config = dict(
    encoder_kernel_size=3,
    residual_init='none',
    final_lr_fraction=0.1,
)
Rows from block 9 of the audio encoder of a small contrastive audio-text model, named by matrix and row number. Rows with one number belong to one channel. Each number is 128 + 24 x the weight over its row's rms, rounded and kept within 0 to 255. All counts start at 0. Numbers have three digits each.
After each channel's rows are labels from the 100 clips, of 14976, where the channel reaches its highest value: "top examples" is what is common among them. Only what is clearly more common there than usual is listed. The data: simulated sounds of rotating machines with and without faults.
# convs1: grouped (20 groups) 3x3 conv, stride 2 (encoder.blocks.9.convs.1.weight, 160x8x3x3), inputs within the group 0-7, a 3x3 kernel for each
# convs2: expand pointwise conv (encoder.blocks.9.convs.2.weight, 160x160x1x1, transposed), outputs 0-79

convs1.85:152102166138118135088140131124130119138099156177090162154113163139120150120108133135116166166065158126094190104136115106126133140155123096115118155105133158120139159131171133112095109151094136114146124133110146136113
convs2.85:091100106123129122149148124126130126098160164164124118146128127159161073154123117101121147144106141110105114092121118119082147208151132161136176122173118140168126084132144142137111110128159184108077153141104153134119119122150153099129123157
top examples: conveyor; grinding

convs1.115:124123119128138100123141118091123147098134115123117133120110126121144087132163134129151124135127091180141173134149129117107079161177176143150132134090157168170168135154073126127129103119152095154154135097155139135123
convs2.115:140106116131122141141112141126145115119161140147130136082163157124118118090113124139205107113134125153153092143080085119150106114140160149081128115107121108115132141097136112126137101138127113112173117146118152108103085119100078123125179116
top examples: compressor; text has "speed"; speed: medium

convs1.138:113118067193113148127126148143133168118137107099140090100121085162152170117118123108094108144167132135124124135115168080124103122135106123117078116139128164103110121111102122148147120153087144129120121130132109093117
convs2.138:134131093096098099119124096143121067142126117138097120173116088145127126095101104139110094177159150090120180136105117127144134125111159106142113133108129149118150144156102107066090114142118130128185101105145155133084124120112125133142182169
top examples: piston engine; speed: medium

convs1.11:115114147151124092181130125140136106136115118153134143161139095114118147111135163112122122146120121162107127137114124102148152102133152116126140155126106150137099172119128082125193062130213131125110133125109145142126
convs2.11:112117113130125122100105144099128149111166162136122131162108151137111125134111127142116140173128114179129159122123135156112136129169129118147146123127198108131091176158143112134145125151109127134149119101141144135122110105062169087142143072
top examples: speeding up; squeal

convs1.12:136143115142140108137113123175121101100159133142108122099156139145074159149155098133127128129129131125126119114120127111080171144144133137135114148121102120133121081136190147041175140160136154124102137139118127113136
convs2.12:126124149116109128101110152166088148119135123107148134124147160124106112127119165133138129156132163160126119135122152113097157159221135149094158097099145112128142190144112173179158113113120113096104089134081143125119140134066172121152126083
top examples: speeding up; gearbox

convs1.72:107101113167079139163117088105100101123148123116101111127138120108098098150119122126137101111141099093138137114127144112148104109196183126119090120119127121159136113148118143119108112136120111119156176101160086106093
convs2.72:108092146095079083151130119143100140129095114159134122148123156112149137114158111162153149176124122088109113133119140107139100088113136139127140122075133137141189120129165146162175125144144157114116119116131129127117078164078110131089112137
top examples: thin (high-pass); speed: slow; compressor

convs1.124:118110103226145185150090137132119155143100126141164122152119086154127137085171117182134146094124140112126130136140145121136109110119097103137138097112121128090129132166137140126105131136107117128111118139130121113154
convs2.124:123095093105126139143106153136121129143120125174121110123125139150106134142125129164097141114170120129123123122175148173117116127117130112145130096110115144139143139063118151072207137121151120133122122147126123137081084154128099131124145139
top examples: thin (high-pass); gearbox

convs1.112:126138115152111146098133112112129131123127143088121155115151115080099128147123133156126085129135156105106132147128076116123158101147108168124107131120163119121129145132109118113110211137203091122132134099109134160139
convs2.112:147114110157159159139113131127100135175133142145127120169147088087104123153123098113108075115115129144140160111117130145127144120091115176084144099115111170120125119113203115145158127189140144122131101121122101098092091098124163141121118106
top examples: piston engine; speed: medium

convs1.69:126152168153089127151163090154125106145080120176167168106124179087147132103113086120128145130114138102124151142132134140135096129137159138151149163106114145076103157162115133104124108110137129119106102132135151148134
convs2.69:126127100135141124125109110136187112090114169141107129126117142079152134087110142088136163129118148136074126116153131124134129167112133148128146152101115123158140145114084109094096094157096126169105094126090089129141132137138171149127147186
top examples: reverberation; text has "room"; text has "reverberant"; turbine

convs1.45:106152137127122144118100119138142109170057123187196162095103120145095131156156155119137128093090120133185134121113103120143118124114124108168110098145100107114122119129127170116156137120122121126142115130114115124146
convs2.45:122126155116122132115142151068111140137155120099095134136148146166080117135143074145144113123124135135141136126112152116097110102104113137140132164126152136110133122094130085098113111134125149127148121128134120175145158160185096112129151081
top examples: pump; clipping; text has "clipped"

convs1.32:116128103119075185170175137136128107091063230143155168121137189125148142129118112141131110143134118126127117110142165146136123121110127134111123132125120128126110144128109118146119123115144116121140133117119115122131
convs2.32:199094144143127140122125085147121123149126122107176161134101086129138133161134112112141117125128108121089132132109122132146181152121109113137128133171106152154126128108120145140140110089140171129141133158151110128107123100148120135170121126
top examples: state: faulty; rattle

convs1.8:115113100130122097095113113119150166110133110108079086139118151157133156097108166105119108145120109122146102144194149146127143178111162084118128130128124107138127148070148145155146155161138099129141123123123107092138
convs2.8:123165128140158114130096173127110126139137168170091110101144113158160108117124157130139143102127077114147123111116122162147139101153122123103106129122091130103139089141119147121148111157106147133136105126128202148113128106119126119133131127
top examples: speeding up; electric motor

convs1.10:121092111169095147185161164159141110119107108148121105136147112104121123116111082155124095124148113121087119100088135110112090100112124178140119121135117134085112110151079137107106098110121111159136153119142140140156
convs2.10:126115115111122122105129113060114122093129112140142133143135095114101129143117114128096161134129064086101112124103147136126106152091154140178133125103126135105107099133095145130146134133175081151148133206127133132131122094178128088114124140
top examples: pump; state: normal; text has "fault"

convs1.3:125133105125103104120122105103149147123114115125114117162155155134116136092143093135129099111145143136129090120117098129120147144124108077102109138121143097207143084108145165094160141149187148139124149119128080114105
convs2.3:135128069105064121145109147118135121146134096109142142129132142155129117121094127175113118154108140110163130139126166162145127117113154111138106112073104062128153126122095147140144127116099120186121152102100106095103173099163093146142092098
top examples: turbine; reverberation; text has "room"; text has "reverberant"

convs1.37:173170134161118123093123154157166178206062107125144129131105124120115138128131122123111117126120097146130135137100129128123130114126141092143123113125111156133144095131104124137144172138140145168142128092124078118094
convs2.37:197133153188146105131104118158139214131117095134161134108119096139110132164123120146143112168160109129144126135129117160091182152139109126112111137109141119184129121117123129115166122123139165112105094145120115111140129112155147141157127176
top examples: state: faulty; rattle

convs1.18:144132162106105162104117112137140101181103122105096152149173091095132117100107150144114107151128107128138120149170178188071165101071100112125124106125123138120140118125137131144112115148121138137117105134144138124142
convs2.18:119119126116153108145121120104102137096163164134098137110130124133142200172121127119125147143133115156089124119111117116158132121149127137135150157148121106159102170113109120106109114155127105120127152170140124137125124148082120118161116124
top examples: speeding up; squeal; machine: gearbox

convs1.44:111144140136114159096137113097148117116126131097143119079156140154132122088150130118113139105141111116124143120110112140126112080121148120135130110115102089188095132115119174074198109121116107116136181098152111119123
convs2.44:128119119112116124142101115160139131120117109107096131161163119149116112111106147153128109124165128092124175136125163119124109123119145131098128105096119155110119123101124149147113137168138113153126136118119129139208179111101087097101108106
top examples: thin (high-pass)

convs1.83:143123146127119155081095114109152084133124104128131127195153213152121131129116149138121124125110143161141141112084108109145097127132129162119135135107138090127179140136098117140144143140128148157169102099110129129107
convs2.83:114120114101112111173129093163105153155100099134117125135123137170116112093127123180118115139123156167123129121103126119113184111112119119113188124116122090103103135128143130095148096147128153102132153071109128172124107135106124174088137123
top examples: pump

convs1.105:111097133088155133098138113107159170137106157127155173138131103097156148134111144161140172134125153093091112165136137128097151103123111105110095119127101118141110160124154143128147106096117153104175134090150119079115
convs2.105:121154145103090137112116147109114138103132231118127123128121149127123149130217118138122141144109101116137114128117110169093179104138138128117175148106142158123145114126114113131123153120108168125109099137120141114126151162134175102143109129
top examples: bearing knock; compressor; air leak

convs1.141:114085083212075102151189210143115162121118125129145137126144126135096142123137123126145144126104128144142098141148139099111130142137125115121116120127109135128141115131126169128108117130121147107130123114149100160157
convs2.141:155139123118144112130144096150109106113140136129125131115113149103139159149126103107062134166132184177076154128146144082154122183097108089145101133151168148137113126097142097083111088120132137156103116108130139153125132146130149147100141091
top examples: speeding up; turbine

convs1.130:150106132135175083136114136149118118123155097127135144118141149155110127133119135155095111112098153122117122143133150092129172086116191137126128137152094130121141090155133092098194116094180153134146122157107117123142
convs2.130:129112120126099141112136132134103153121121103133156156162140141136140113133104121113114137126109141175111117121156233139136104101134121122121134108118125120174107149095065099111133132146090110118113137124095115097165165127177117107140131122
top examples: clipping; text has "clipped"

convs1.15:088118094127136103167109140094108096123141127140117123100114093133127122110102111168171170107131128102138129142114130109112107103135101160158200118106129123082130120131124121138096101120135118144082098090129177101142
convs2.15:107133132135102138129143120102107099121092129129117151109136146154108102086133114145145125115163129100133131125130136075162129089119137125146110138148144145065148129118160110120166135147096169193107114117132124087130136153165147187109144128
top examples: reverberation; text has "room"; text has "reverberant"; state: normal

convs1.132:139114124105155121115126127126100152133122114162113110122118137096154135121133132110137124112156120141128140181111125222075104150120107121129111125102149101147128174109115192084114179101114108121133113146125123125123
convs2.132:107130101122106128155093136136166117116135145088098139151124148102134129124152196112129189137116150186137129188103206163141157121121107101116111135142144135203174142120079126117193110124126128102140123111121128131135146094133102112119140133
top examples: clipping; text has "clipped"

convs1.151:141131139119103111142118127149166117109102113140125128124102144130150123087138161140121149122120137110130092118127104142121124139173126071143111159102109190142160181159116115120091166144129184123113132094137096179115
convs2.151:137157182172147090137126125108125137137159119113150142146063083112103127146114141144101125083137115126110133138148135145125142107117127095060135116149157092096143140118173155145114133155135106116133124147157142136092109147132124081128114131
top examples: piston engine; speed: fast

convs1.77:082116124160099150218109164138163112135132127068111148136103132098111081163150167126126118155134134108129141124084135127123157136152120148107151156091124098147094126162127108117111133119127141125114116119136136124135
convs2.77:144138127159150120108105137106110086143166134119095146125146082101125069106178098157135127148154107120129107125090116084130122109148119107131109137143128135105128130117120128158074101115138128116144141090105154110109095100112125197130167132
top examples: thin (high-pass); pump

convs1.96:128111130065158110146126137133128103120131123108098149116176117060142125133140102085107118148105148180147127102107082108139113131115153102129090172110157103116129129125154125140101088118109135120102100139115091117149
convs2.96:115226132122119160125113118181152105095137114127093125134114139130156110105153129108104114142093129133112099106106120124088111127114137099099123174142125153115105145055133131164075123137139147144124152099097112131132171104134158120117103122
top examples: turbine; electric motor

convs1.155:146155108117137119106121117105145137127126124139109134127112105146153129093124093166124104051144126135125123107152140118130123136141114103112143128114113143167128123118104179084223101122119166130094085140134114121137
convs2.155:139135085143134166157151124083132114134134126143108172128135110111148145127121117081116161084113121149132171147152135132135121114181149084120134106086156143155128126100093092122091110149113139129143138128125107105205179115110115113121050160
top examples: pump; fan

convs1.29:066154171094142142054189129118153131137106128132135137130117151122095172118136124118174112125115142119116136160118136138139099122108122149142099167102106190098109130129105116112140111138127096142124131123106145122149
convs2.29:126134081107179105137147124134111145150143108189130133136087131108129119120131116124137155133139117179100127114114167110142156105124059143142138100139108153132162092151088144149090141130154097180118143137165144164136087165123114121150108091
top examples: clipping; text has "clipped"; gearbox

convs1.122:140121134149123097131138122092119145110094175133143166085129165124110160099143167120148129133127141131121130064234101103131127095156121118157124128122137161139107137121130125132122147082116117123135131129121111133123
convs2.122:132138105086128156123111108117114139151098111154162120134137155107128154115128137108125126117122194170114102130102138133135119129138143072150097135096097125105130097119109093092136210124116172227135112156139137109095115147113136147116100138
top examples: reverberation; text has "room"; text has "reverberant"; gearbox

convs1.113:127150110136115133097120128136134100139133155103200157089123114140135132197130149137116114160128151123149185123114124149130149132130139137095130128129157114152149148149099159153171076099132153127143124106161088098140
convs2.113:149118122128106172147134110098092126103141097189089160103110085109118137079123158137118116099115121122114148123129144129156120091118128104143104135128117123138109137159099137134172085135095109118153082153127109154100122110137128133164107123
top examples: compressor; imbalance; thin (high-pass)

convs1.42:125144146164107166150147144158144131131115111086121104182177161116089112139125131072100097081135084113115139111118126116142126120112149112110099125112117165085100128130135098143097119124127119135127085130131096169130
convs2.42:052099129122110141127184120141101157137144124119114116107140146072093098125109107126135127147115165124121119119111149127138085098151100122103148148127153094093118120096096122132116138118098149126195107074111125100115108138124093139072150164
top examples: pump

convs1.80:125103132116133147098132132136107132129113126118143104112105110137151120129136117148108124145129110090161123126185117117113146123143140152118091126096139082180158178151198163131079152128184136123128157118162140124158
convs2.80:149138141159120147133118126083132135135164105159139119079152142123153143149111141151146176120107122089138118159171145108100112113170151098137118145113139101162132124106171117127164119106126124153121098143130122105117140096148150093125129144
top examples: turbine; piston engine

convs1.24:101141088112155105109110106166140173089149115109137114128111153128108087123165129105112134149073103161169167155189175128107118152097142105125116111115152097116123118111101127112103136127148111119120105143133141109109
convs2.24:123106099119210151170153160180093103135138143121130101136112126126155136150151120189120124147120107140111157123138122084161174134133136127112126138125075135117127157122124123125120153078116096124080135138109110107149123138113119147163146158
top examples: compressor